python train.py --train_examples=101725 --image_size=24 --cutout=0.4 --encoder_arch="efficientnet_v2" --encoder_norm="groupnorm" --encoder_expansion=6 --fusion_encoder_layers=6 --fusion_encoder_norm="layernorm" --fusion_encoder_activation="star_relu" --beta2=0.99 --eps=1e-08
Rows from block 6 of the image encoder of a small image-text matching model, named by matrix and row number. Rows with one number belong to one channel. Each number is 128 + 32 x the weight over its row's rms, rounded and kept within 0 to 255. All counts start at 0. Numbers have three digits each.
After each channel's rows are labels from the 100 images, of 14848, where the channel reaches its highest value: "strongest on" is what is common among them. Only what is clearly more common there than usual is listed. The data: drawn small creatures on textured ground. In brackets: how many of the 100.
# convs0: expand pointwise conv (encoder.blocks.6.convs.0.weight, 288x48x1x1), inputs 0-47
# convs1: depthwise 5x5 conv (encoder.blocks.6.convs.1.weight, 288x1x5x5, trained with AdamW), a 5x5 kernel
# convs2: project pointwise conv (encoder.blocks.6.convs.2.weight, 48x288x1x1, transposed), outputs 0-47

convs0.192:101105129133152110127141117147097083090201105080174141155175175148114073123080146097111139149159175141129177156145129114116117105169189082131076
convs1.192:133096089115104172127122157116066164166125110107135134155142132047165164169
convs2.192:091052177133102151193131106128147150123153148119117131172146085133121118146094161091162116163117067166133145122207120108138131191072131125153102
strongest on: red (99); snail (46)

convs0.287:158100139130057178113171159141112128105120133177062112131141202160079144166136111223153111140163088140115097113109129152112136114147124125142160
convs1.287:150115054126118183145156099142080186081124151137118104151168122132129162168
convs2.287:108118110136046150117103142163179094145095131175131131130134112129108090114184160042129081116132134110149077189107059153111131121154118094118127
strongest on: dragonfly (76); orange (42)

convs0.223:191133101085114102138125125089081095103091142151163138153187110114158075091114129186138108104177178118099192137117118136154067112150085117111100
convs1.223:100059080119118046161143135128100158122112148104128099114147114129132176178
convs2.223:077142117126201128114185191137107193165136172133186128110117115136177117147146124146125176128135191147123176150083156118145122112128080138157090
strongest on: turtle (89); purple (29)

convs0.47:130123103119103159094165120145163108116092150169124053177124123157120118124166122129129070172150078121145138143034090109189133134141124093089170
convs1.47:157063136114103140173157136103166105097141088181126150166147128134163083074
convs2.47:110070153134148171147117185139147150098174109135123131209176129123159187091099214125183144114154104118089112135131112109101103136123101084117127
strongest on: yellow (38); butterfly (35)

convs0.280:099119104146120114158117131112102139134119166121120160168110151085131124141035102129138075082118144114112096151175137170193158089191208127125128
convs1.280:120131105140197102118093087159104096148104085142091079077144185119129154144
convs2.280:148129120127105201090147162185140186158132168120138129093120104095208117100089127092112163137072160132164146171130153123203132139137153136138158
strongest on: snail (84); white (32)

convs0.262:187111078108186177186167148140116102172096107089095191107174163119100173169153104096144097118109130128118147114145150191122145121132085132135153
convs1.262:108096153119087207119148125134116091163082118073107119110088158159178132136
convs2.262:133082168123105110147092159119136081199093075119113111157116195157144162160072113121144123123098114119112126127089092141070102162166126135071182
strongest on: dragonfly (94); red (33)

convs0.193:139142158161149061146109114181138163132165094158119170110099139143063109162147123127161140127131070126138144130101050114177151127122121063060121
convs1.193:081099117134168072081078105167080084086099141150107104130152140150152147119
convs2.193:149114077130134049138163111120089064099135141068194121134152127082135102128141075107143126132149134138134116129142097094162107072128056110162086
strongest on: caterpillar (35); red (32)

convs0.68:161168135100132112107160139079084153095153064142103144132163074127085143078093131081100096128131173117095086071152147120147099162184104175147117
convs1.68:129130144066160129172098102137082122093093144176087127086139175152103180139
convs2.68:101168125168077159109085111094122137188142101129132087134203095149186132143114116133112116145095130101118083203122121107109081100150129106104197
strongest on: orange (100); fish (33)

convs0.33:094126117143149077177154106077113161188141079099134151108122153129118095210166164104110088112128121085166117092107081124178085166126123159150111
convs1.33:111122111111110100126184130058175117108145142126103155140077139135090194177
convs2.33:085114135173125090117093074135135039109148173124142125172133130181108102125075161153137108075147149128072139152102168118096136158106082116138180
strongest on: red (97); beetle (26)

convs0.226:171094110069096137125120106116120138186134151116107105112167107062171153135139111086150103081179130169110138117162152117174093077093074160074138
convs1.226:097102108102094091075097111106082079102108090127096107096131093091080091127
convs2.226:156087087134076164131148076122139104135136176119079126148123115175103152115130122104123165171183099108128098144167163106078172174173106208124123
strongest on: large (53); starfish (51); colour: grey (28)

convs0.191:161148145135162154140138060117113112129137094099136153124112096113114181057174169145073198153152109124118166121087104182080129091087130102108097
convs1.191:200149113128140154080093089070119118144082135148111140110075167126110101091
convs2.191:150107163089110111123122067179139128132079126134153162110126089094152096104124101092135139189095108189097131211137128136066172153149097107140164
strongest on: starfish (53); pink (33)

convs0.218:148161144142105102133085096133115122119124156118178136173129124096169127098107140085143083097170144178033115098131186150152189156135094125071132
convs1.218:150159111139093190129072085086121099149161131100133098097110061153159116116
convs2.218:138161175150153136102156133150201089164139115138114133097173103092147096085142148097122185105105180151115177182142164138137116121094084057161127
strongest on: snake (50); pink (31)

convs0.194:101086125116153106150111104142108179142137196084138106182159049149131150165181101076110116116139179149104180150115091143112086100148124162104146
convs1.194:172141158146099075101154070137132136123089111132085169134057086132167125126
convs2.194:145104156131086172097156108172108160126156132151161148066147167112146118090153163145140114121103109103083112114214129169124152080102157195160172
strongest on: snake (38); snail (37)

convs0.59:194081168152127119160144182095108144123094179114145058121133167141142197132192117177105121127120093095110128152104135122155067140123108096096143
convs1.59:097079098112108145098111150105176154127154131150104074191161090070114139107
convs2.59:130128135105137210138122137144082107100128132103127125071152088110140083146165117102152079104141053160133136091087092131080134180183080121167135
strongest on: pink (62); starfish (25)

convs0.52:173155161066166083157104125136077143140102095092081098127218111122164146115189128118123180110124098128109171170067129138127113118133146117131103
convs1.52:127123123068094106144177132160065095151081145083108106090105150161170118141
convs2.52:056066174141136120178155099121147051155133148128131171153121098107116121122125128113078150108124178106077121172101149178153149105154130190108154
strongest on: orange (45); caterpillar (44)

convs0.201:147153153093133125107142127140123105127143077113089106150113214155169147131167101137078133104157147110090127131140107044161109163180112064149077
convs1.201:137120123121174158163120136115153050105109115156175122162158186148076165142
convs2.201:132161127123155166121158138195183178173142106150130173102119157091114133063162136127185118120111143129099057085160076141140095108153129184136131
strongest on: crab (68); jellyfish (31)

convs0.8:167093116169043160121151210135136141133137107138182133068141141092121131175146158181141148128108167057132124159114139111124133101081151157135139
convs1.8:178120064055143121128094141153155112141137117088097165187132148114100114094
convs2.8:182139089105093122141144119108153067123124096144085136128072100087095091139118102114163175106144165153154112181077121089114136131171075105151198
strongest on: starfish (56); brown (40)

convs0.243:110136114140170133168119150127153165121081188147172092158106076087171075091168117092067126124137170119141186194113154116099098131166113138137126
convs1.243:152149086090146162091168066108157135111157107059112138139158157182112118137
convs2.243:137072130086149131092115159142139161091087157114154189134155082116129193097179220136147151111143108102127138109110108111141130079142092171168151
strongest on: caterpillar (51); black (38)

convs0.234:147092186126136135197099083118167122057164145124108100117135094113097206110173185095137140129112070087118134137136151128135097093148142163163139
convs1.234:122134144142138091145044114173147081121108156068138160136146106156104165172
convs2.234:092142084159137110111164125136129128205166122113107143164122137188135124103133147111129088128134103036129081148127128156063125104062162156165166
strongest on: brown (56); turtle (45)

convs0.249:113124191148126147092086115130082069113149133149125131120041160111070100094106102172106144137137149138082138105089089127138119130094062113080164
convs1.249:081068131126132073083130128066072114122177112105124137137118088093152132151
convs2.249:141101147075141139097177111119126133113098105145167130077125135099102108118132133095169155117170161177112180085068076079075100182148090089113147
strongest on: black (31); grey (30)

convs0.22:124133127105069099098188176132126174193124146156155153070184131149166118108127126098136129157108162190127118181070135104141135152112152092095170
convs1.22:152190136132142159079112117075112130148098102075123159163123096101088079162
convs2.22:141145124132097167117146219134097193136150117158142150126100158136096142167126159177096185170110080086128169154116106145116158092120148158145061
strongest on: snake (62); purple (28)

convs0.37:189230135105106084115105137177188106190115128102116084144110119138156156172157116124139128149118098144160156120166107156159136145120150079136171
convs1.37:122111104172151108085127116151121071136116166097070103139165106090051122136
convs2.37:095158075186104086156088080091180154110176143060092112124146066100137104161189128118084086142152137129133133152155113152136105116111118131087126
strongest on: teal (59); butterfly (37)

convs0.61:150157156147148132128115081134130147151090133077170118098159110133085138108096171124177121155166139150130108080060149181145060199169134101092119
convs1.61:140105141093158131127132081083138095106076095155132082094098156070088158091
convs2.61:178104142076083173095106087152112126074081172142128113098159164094153140121155169120128166166149102078111104172126115125136148168092079065132102
strongest on: red (39); pink (36)

convs0.199:126125122071146101111170101154116063094158186098090103084142161156147193091196116086174178123124153132144139102121128087103179141144124136149131
convs1.199:152090126122110073108150138177081145091147152113145099177151190111081131165
convs2.199:110127114144052103083106175054117110131149194086169071129121128159155117153089113079173125114107128138124111138192136164130111137096085103102118
strongest on: teal (100); starfish (67)

convs0.42:102130111149126159126146115134162120113030164157110104067185104094093098100123127134120077116123168046144122097133109145188134091133093103151122
convs1.42:110117149070137119117133075174160147102094151162090105155158114066151091169
convs2.42:071130135194122122104122162146127170186123122144170119102192120095095126145138157070124086193097106071122132126108120114133108071114105179141169
strongest on: crab (34); butterfly (31)

convs0.65:193108198125119106084099134114095060096141123155160044122156104140199186083118165138120128105137119100124113125122136107156148111121089148150149
convs1.65:128096101141134107166147121143072105121093116088128056085141140186186132113
convs2.65:085186141145157155147115165157089162163139143172181131161126162138124154122144117211165163148169112079148128199149128129125152123079175105127098
strongest on: beetle (69)

convs0.257:151076115171128084105093085176130129096040131165127135164111146136129178163152176110182166157104092117144125111147090053159137136123126139152139
convs1.257:157134114109150097112065125101124048077117140121112128093100139163115175177
convs2.257:111087109157088108162114110169092072128115195152121127210144091153138134109106147167141176075100137158118129142128080182100146146136170161171149
strongest on: blue (33); snake (27)

convs0.35:129110118185174115180171156068139164178151115109114079109094086067091108104117137122182095153120166164128093148146127106164127096115144105178165
convs1.35:152130124173157131074145058138158104167145087156098113113121125113188104176
convs2.35:134129117167168130111147190166161129137133081122093137112119167092175117114083146095114162148160075135164117113146144140189150123064164051132179
strongest on: jellyfish (85); purple (28)

convs0.72:104161098133135152138092110111143053122088105107123212106145141161123102124113121119086134082094141142101181208128166144179143125107188136104152
convs1.72:103085144126165133138140206095156118100125157124108177140112141156159208130
convs2.72:148144080098118137113149105130089169173087122146201094067167080065098102122119059108079079136166126121111121151124116127169126153150098145116110
strongest on: large (57); grey (33); creature: snail (29)

convs0.220:118138151087105147158122145137110170194105139137121144075063175125188092110156120165078077159126133107127099110126056127142079138161087170140129
convs1.220:133115166119163167078111074160145094123103165094111114111165055130134173147
convs2.220:154113152104156175155067142098167150131157122112128165084126159143123155121112142122148108095104100074114125155155190080131110130207125092116042
strongest on: crab (60); white (43)

convs0.13:140165179152107110144103074117175092099109145135134143082099085140170140127203152128167191102156126064102153115133135144168103117171151080149158
convs1.13:116101091175133141097138127119079075139144078160145146145084156086180139077
convs2.13:159080138145108135096188115167110145116167113100112138095103076142163133104156116106130105142104102137124096133072073183101094105090074156176199
strongest on: jellyfish (37); butterfly (27)

convs0.196:098133110121094106068094144105077055188208134143144120116069138137092154131172148110140138109183149162149128153131132117121109116161111156195144
convs1.196:126116080114163112163142130092077143112120056122156210122127084099117136124
convs2.196:137092067149135158192129122115140126109144121128147120086159138147094065088195204109112173130116092202142131114151122108117079094139116128154167
strongest on: jellyfish (50)

convs0.265:104164161108113156113160094099150130115075175118154099125147107102118146145130115108159098097128104108057144124070129103063097123162024141111155
convs1.265:089133101124162097088108120128097107159107140064087115117097081099075082091
convs2.265:117150153167126153160142102157127092186120130152192074118095148153143160181113122080114137112180162141151165139094206147132114117116063137145178
strongest on: large (81); butterfly (72); colour: brown (28)

convs0.54:038110112103151126101155117101132105173096073104129107112125109096079090132166127188143141068106097132216160140120125137162127152093148116123102
convs1.54:106122062070168122116089139111095133127102123093158098161193135166138123172
convs2.54:151129124138101141141121084090135106143165056129183088125135158164138056123119067095077090159109144061174104121185158110143116109128091133130130
strongest on: brown (70); starfish (57)

convs0.241:130104174116141156153138170140104171108100094126150172180115110077115119132167097103106196164118132161200104142174129181148088168151160175131148
convs1.241:132140128116177082118156072188113109093096129154141162160107151170180095102
convs2.241:174139083171017139068143119094141108122170119137136102107074094162135113105150131112145149133095141149084093160141155145140086149110131091183137
strongest on: pink (97); turtle (66)

convs0.222:130145106065133119181112117111155137156100155159165173161166188102168101192087108127133083127110106166180115144153148112137170086161147176171117
convs1.222:131127149109077122161107082087085093102142117092130149153038102111142161132
convs2.222:131162155147144137147117110092108103156172102105048175099161106090115109124123106135153080174103187191129119178118093075159108105120133070151134
strongest on: snake (50)

convs0.283:149137103169073155164076161089083143093104087142134153181143073127069098154156152171125118101081098111175131113102061129093145115116099144136115
convs1.283:183116151118090167090150152122098063127128099147112086108178169151146080141
convs2.283:107076140168062116146086134119124125093152128101175155114185203118129133064131103076140115183082154128132114149082142153113112083152125130178117
strongest on: brown (70); fish (45)

convs0.206:123154172051101111125139155134064149085097128145112083155115103125135137158096165105136196189133087108127160117110123139120112135153056085072135
convs1.206:120148145147183173092069139150183086120096135159095120134131127126070084154
convs2.206:114095131128119110123121083141159143137155185189160123058118123071142128111160128139180170094116123092149095108093129124072102131149129029159111
strongest on: red (37); beetle (33)

convs0.235:092135102114161134093140192123165159093173099142143113098110115164087123098154113069112171057174144105096097148135135148116164137202150099160165
convs1.235:119130052128165177127120054125141148110110053121151147112087135122144124112
convs2.235:149111146114138113133125139088148069109159136087199155076108117149131123101167133159142216165168142122126165095059102094127073126150121101132088
strongest on: snake (76); large (53)

convs0.272:124079210145131180092186149161132137105127129160134101129124149163097092131179170139130212077123122112124139105165160140082127158126149147102081
convs1.272:156101157109179139110092183162168167158132120118175110084133090188116150115
convs2.272:170151113119090135110105171141108145092123135065108154126081130132206141136075164130121127183153138112092208156134098119074171142097132115140076
strongest on: turtle (79); green (59)

convs0.6:158125146121138145144090163164155121109146100159151122107124171159168150074094102129135151129047197131101150129163155161131116130140141097118237
convs1.6:115145112124126123176165114118122140115089076129124119157193150100048104182
convs2.6:121119174127138130120079103126117128070128121087118135153153039104117104100086184151101161120166085139190146154194154108117101149181145091128112
strongest on: caterpillar (32); jellyfish (32)

convs0.245:100122107143089101131090115098115090113114101127152132127113183115207104152126195084095176098173175109136169195139137094155134178121109084129113
convs1.245:149140148117110141050088133139183155118091110125074167101115122143162145189
convs2.245:155080124148101143111102141079088094084119148102102111070128087152178088097165171133168157109151140150142157124122177171152110110155144208129076
strongest on: snake (37); grey (30)

convs0.64:069066122128180072144120136103180126134121166086116139137168093106110114118142129114102111078089155164111130044144132043156126156140150128128111
convs1.64:084085113163105159133164081083155128148168111117064090132133103113138135188
convs2.64:118149095150113110128087173144171089126115060170173127090146116124139137146130153073098182114186121174130152120173128127106112157201165127161180
strongest on: starfish (52); blue (39)

convs0.195:112102095120057170089167119186170162088116094115127134138098146115172099180145112185136153148092069122141123113150090170122128120083129156160182
convs1.195:098083137156161119134177108106127087128104173078153151157104175125135120054
convs2.195:149156119133095080149090116152125121071185115128164075125168154107118081103167137181192124107178162090135101159176107129107119106124098114106064
strongest on: teal (46); butterfly (30)

convs0.29:175163086113186053143134166172155169102126163115085129163135073103159135164109110124098087103117105119080134147116172095144114192113126082123119
convs1.29:119099100101057100154155170143146112127110118140048069132132148113160161110
convs2.29:182135115087121095115120128154183083131107151135077113207113107111160149140162134047110126076210104153135158104160133159110120150148141110142140
strongest on: blue (62); starfish (41)

convs0.221:145143180162201160201101183090126145141138097116161177126151146106080105122085115109114138136141116161136129164138124196130190107094181129130127
convs1.221:138096088123202092175110132148113123088181161149123151120108149141110064100
convs2.221:151107158088139170134075075084159093113111119211154107139116096170088141096114160071117127141158090133112087133106140118106139160112204118094100
strongest on: dragonfly (81); white (28)

convs0.30:137141133148092088041135212167126157114117139186152140096166187134100171114162122197157118150165120124162135120101136107146129119093134097152157
convs1.30:119082070069146179096135136163162115112152147134126092108169152130072099157
convs2.30:136118103102128051153154096130113092098120114125158098071081094081145071158188164135140088078122134190091141101142121107089099162159098119141126
strongest on: blue (60); snake (42)

convs0.66:099102169094136106163153162084149104157090117125072124080119121145118125066154121095122052178105142078155113075153158112155148141133083109080097
convs1.66:158162078130127069121138084172137102134127093079151109144098135137208130151
convs2.66:132146185080165129080180162188125134118148194137157105070159144159104130157129152128088132160117105098141167145128163068140172133110122097069103
strongest on: caterpillar (68); green (63)

convs0.67:150094124127164181065095092070142112161188160126138147186121158123188108160159155080100107158166163126132138091149124125162093136122155070122113
convs1.67:081095124095134176153193127158177081084136104132100130167138164130098146095
convs2.67:107150124182137187085124174154121124139142168118082086132204176102155072148171128125097104127124137119120131200118103093123123096114117151058142
strongest on: beetle (39); butterfly (37)

convs0.15:101146156116172096118146122125119200138159156094149109125085090113174061148170126095113069168176182173125136101161108149100096173166110132149132
convs1.15:138107060141130138122107118159163096110120111159129147138184117044125100184
convs2.15:131183125124128177134113148143053199145100118085107114094121112141188157121090164090114166201099106141119133142111126142139178096117132090158076
strongest on: red (86); fish (37)

convs0.209:151156180107116190127154123121171155160147150128088126084095141083103188115138087151095135129161125112208068155166084153156135148083149129152135
convs1.209:112095103092095086116161132060104135157141082106098113104077144094092114175
convs2.209:126052133121177050119121104114080149116121155095088117117153140124129057105135122104076142098104163147112141152147166181121140116100073115118194
strongest on: dragonfly (97)

convs0.63:158112183150159137137159131086136142192170121107140112177140201097140130134081137138152144135046106156113139153123107140194143169156088154131179
convs1.63:178129150127094174082076106073136073126157088131081136152127153092121110111
convs2.63:080139114105148151135098178106151066217128132152136095123169160118134170177124100113108107087121131107113175148087163137143139126075064107100172
strongest on: jellyfish (96)

convs0.27:059136141107159134097121171163203035125152143134166109120082154130120082146142124091095139193136116102122075140139135142112156128151181139155122
convs1.27:120132139180098125095135116053136113188144111116133110143093074076082102124
convs2.27:106095109126129127180095139132150155173101174103124120115157116181108114144128195122141129157133081201168124161149145115173138118196147201142175
strongest on: spider (76); red (29)

convs0.274:129105067092112123120109196167175131136152173174119176098083151069136074133167199131130139091150090108110118097090124112156087110143108115131110
convs1.274:153082162185169137096053112148139119140091163178132137101105115129142090100
convs2.274:108131087147095162136120073097062088064146092078126149149113126116113073090172127152130113117152103152130088047115151106077148105148100124090122
strongest on: caterpillar (43); pink (26)

convs0.0:101152130130137118099171131147212161107117183124148076170127069111056163129114110161081131090147091163112154112167126178114158148086145142111112
convs1.0:153164148114084113098098124153101111102156150193182150089156150134083087092
convs2.0:068084150118121147169167138114112123121157107148115132126115095117118101189116051105106101140039050123097068124101113157145145145122090119120140
strongest on: brown (50); dragonfly (43)

convs0.251:098148145115198150140078168128170084126118136114135061126079154116071180113145110116122112083125148080161102140122111113164180146196103120166146
convs1.251:162174127082071152108128129060148123145123080073112137153126075132109096141
convs2.251:116151092142158142142161181149153094166087076160124070150152135167077155091132128127092160146115161150104203140170093135151076112148117148134190
strongest on: dragonfly (71)

convs0.10:184136146187137116220166167103196104118108074110119133147119156115137125144073135179084138108123101143093158084122139094142126134171103122117088
convs1.10:096124123184057148143087157098127161134180150106140075102111122176134097113
convs2.10:110123075120122109100141080089107148157168116112134122132162109201159172143145220086144129133150069132168177138157068151107133155112144147097144
strongest on: jellyfish (74)

convs0.5:181154101133150132146196076096088126135120119149131127077129146142180162142096182176100136168121105070113102177153155121057127100138162141112162
convs1.5:110076168154150129085135081144093171126156106182124120117133134081104181177
convs2.5:069074080147112193207095138110062128129120118137116169113078094122194142139089132100084134146093176153121117112095119104139133159127123119130157
strongest on: orange (63); starfish (54)

convs0.40:208140164167110116108142133138153146202129109165149149133128114157182085142113202135134117109179091116146153108097168177125145168142089103153174
convs1.40:130078130183153121079126151117094176176099133090127160158122113069134088096
convs2.40:181122156114126117152172050138103114146160174109149154142066209134094102145117180164130128166147142146129160098179156137092154153112110101117173
strongest on: beetle (72)

convs0.32:088102140153225118147061175103170084108106129156146137105082103095147118098149132094082141097130114140098111191088103126141093123120142176156115
convs1.32:169160079122140147096099106139141110155096113080052117083144130084108100167
convs2.32:100153102075095162099117143085044123142127189174189108154119129142127159128148098140122178124157150118145126150090118163083144153095172159068147
strongest on: spider (85); black (37)

convs0.232:204105127190146106143148117144137119177137164180086153084179126134198120169150129122137150085099108144111157181147192139150133128114147151083109
convs1.232:145091101142155102069112174141140163113177062143138132160118131072084124155
convs2.232:107112148118115151131103118089097145109138163111122097094086120125168065127097139114146046168052150060131134084119104091159131147139064159118101
strongest on: dragonfly (77)

convs0.264:150125102135145074166141189108098175132206139191122148177141116110132097104167101104167102124150167121097122144129130149064127139101141114149204
convs1.264:209130136095185148076118143153115088145100142185165113142108123143135149090
convs2.264:093096083093096142108171096129095070145083164105105142168163158150116132150164152149069139159107182162129189148110122111094165138109094132070094
strongest on: snail (76); blue (31)

convs0.1:072111157115139126112139109155140202134206123073073109180113138165131146097107086119157115112139102173101147132079081125132123125101116189122178
convs1.1:092107110164108166118108170048111150108186082136151105136079131110142120100
convs2.1:102099177123120121136069118140136094117155123138153103113113194144080167117143218127151159141102108119104107174134151063133071139131087156070109
strongest on: yellow (53); snake (45)

convs0.216:112146130155024088161194127145165091144149120124141127118172135126136162122102125117153131203170178134158171144113078140158122096167112130170136
convs1.216:063160132142094119184150167110184152112141159102135140139151066081111109133
convs2.216:111108089142096168160167094151163127129085190114117141145111137135119182145153108120172156160080208125135118105121082072110170189146116118080115
strongest on: jellyfish (100)

convs0.71:128137068101119107104097138124172107130167205139194165074175122104166149104124159085121103159197153113072142116104113097114107166129114106110117
convs1.71:180166115090092171132097100061162114127151083100103108130130087092148147161
convs2.71:120124143127136071135065145126143175040142151101094133120115095088111046126128159114072185158100147087126155128154126138108129128140095155081094
strongest on: snake (95); pink (25)

convs0.200:126070068108173128108137126089102158156165043117125126144097178190109102158133069172102129131105124116112069088105088116105129119100115102111145
convs1.200:108117133093043180155119120183103133128122140099178110117182130136149164104
convs2.200:172109119105087129124116122105137192094138168117129137104148104134156067086151114168064124119158174128174100185190160125168113149102128160125062
strongest on: grey (37); spider (29)

convs0.258:121099113104117147151118175188085142123171072137134130089101132140174083162103118090110183095137166112084117148153128134119116205135171170138192
convs1.258:084087150182150079143134094138125149073167142141125081123184126152178133149
convs2.258:187142101149156115095141140121192136151164135163174115124106174130096153125035141146095139126078107110116126161126163111102121219141153105150154
strongest on: grey (58); striped (40)

convs0.266:084133145126126137132130164132157166110146216129126096165091100061098111139034116104181101118115085115128132075151116139153116142160143114162170
convs1.266:079098117112096146143149136127089144126097157118133123073093073105105082052
convs2.266:178193126169117156115116118126164172173138093156188115156147115120145144084171109157144052128113078111145144144177133112059122126134182158144133
strongest on: snail (55); white (25)

convs0.21:081070031106087107128155186142139135089162118152122162091126069105170088100109122158114072101121117093117086120126155127123101123159144120142093
convs1.21:115174132095113097140106068075120133134115130110099102142155104055136184171
convs2.21:144150206158135093107161137112172165146112114198052140106063156116148126144148120128133145123054148097152098107144134177157129158149167136096135
strongest on: snail (97); small (61)

convs0.268:149131137082113199143093152060126102103129087168158149098113156149137093153144145157100116164093189180110124119146154150213141078128100129129150
convs1.268:153130169129084082085122107058140132109105130091120129155142119179121116204
convs2.268:084140064122126108135111122116156079150122135133172099076087161133160055148116156111148143133122089134136169142118197033153108120151127152132169
strongest on: grey (61); snail (27)

convs0.50:068080141124113054146133097119125133092145169125160153150122167148104177128076136114140083143163121102145186111082092067120164122143077089148157
convs1.50:121169153145128089104120125070084084083177125088074138136127131114177161099
convs2.50:124159143134116137093075089137093198060125136133150168081127148155122099095108152159178130187131161171142073151114137113162164106131152170185123
strongest on: crab (45); blue (41)

convs0.20:137123092188120105154153169137148064197098107141123133172165127117154164177159103141151149181097161158066084156145143097144108076113103145148143
convs1.20:152169151142106123125113124102110131146074068102139110095108132050085107075
convs2.20:162130171137156151140053155116106139118110075141091137120130146079151190097159132075139145093082063149160052145159160158156143117138111106129115
strongest on: blue (44); snake (43)

convs0.286:088131173152127163138178097113039109119107120120158095156137151134112112121188165195162140120150122160127128120103053104094153116121154160127192
convs1.286:119103109125118110114140153098082150150175116067178180142116085069146098097
convs2.286:159117068100180075147151150085061099177143093110154128098126114168124122157103140142159161116140161135131164101102119069219150150153110113125114
strongest on: turtle (98); large (92)

convs0.73:126121134130135085138100120117134082148122145124121137109110138077148123061204129142096137071169068088158140129193163114136100167160074180083128
convs1.73:181130155131170181195083151161096102121096162129085131150113154124145109168
convs2.73:112118121137115177114101125202168126123135116146132129180194114091118118082156109154176184136108170165099134178126165191163104104132131105174085
strongest on: dragonfly (84); white (43)

convs0.76:162117144126166151150128097112116109145085101148120094074127138134124155090191191149094138079120070115154127080131051155099135105130194128143178
convs1.76:109087126132084159110124102184153122067108165092161133150167125174188136133
convs2.76:121096050145070197121112107146150152091093108080078083144114170115125222098123175141127108110145125117134134144117157111084125128141104086127128
strongest on: starfish (95); brown (60)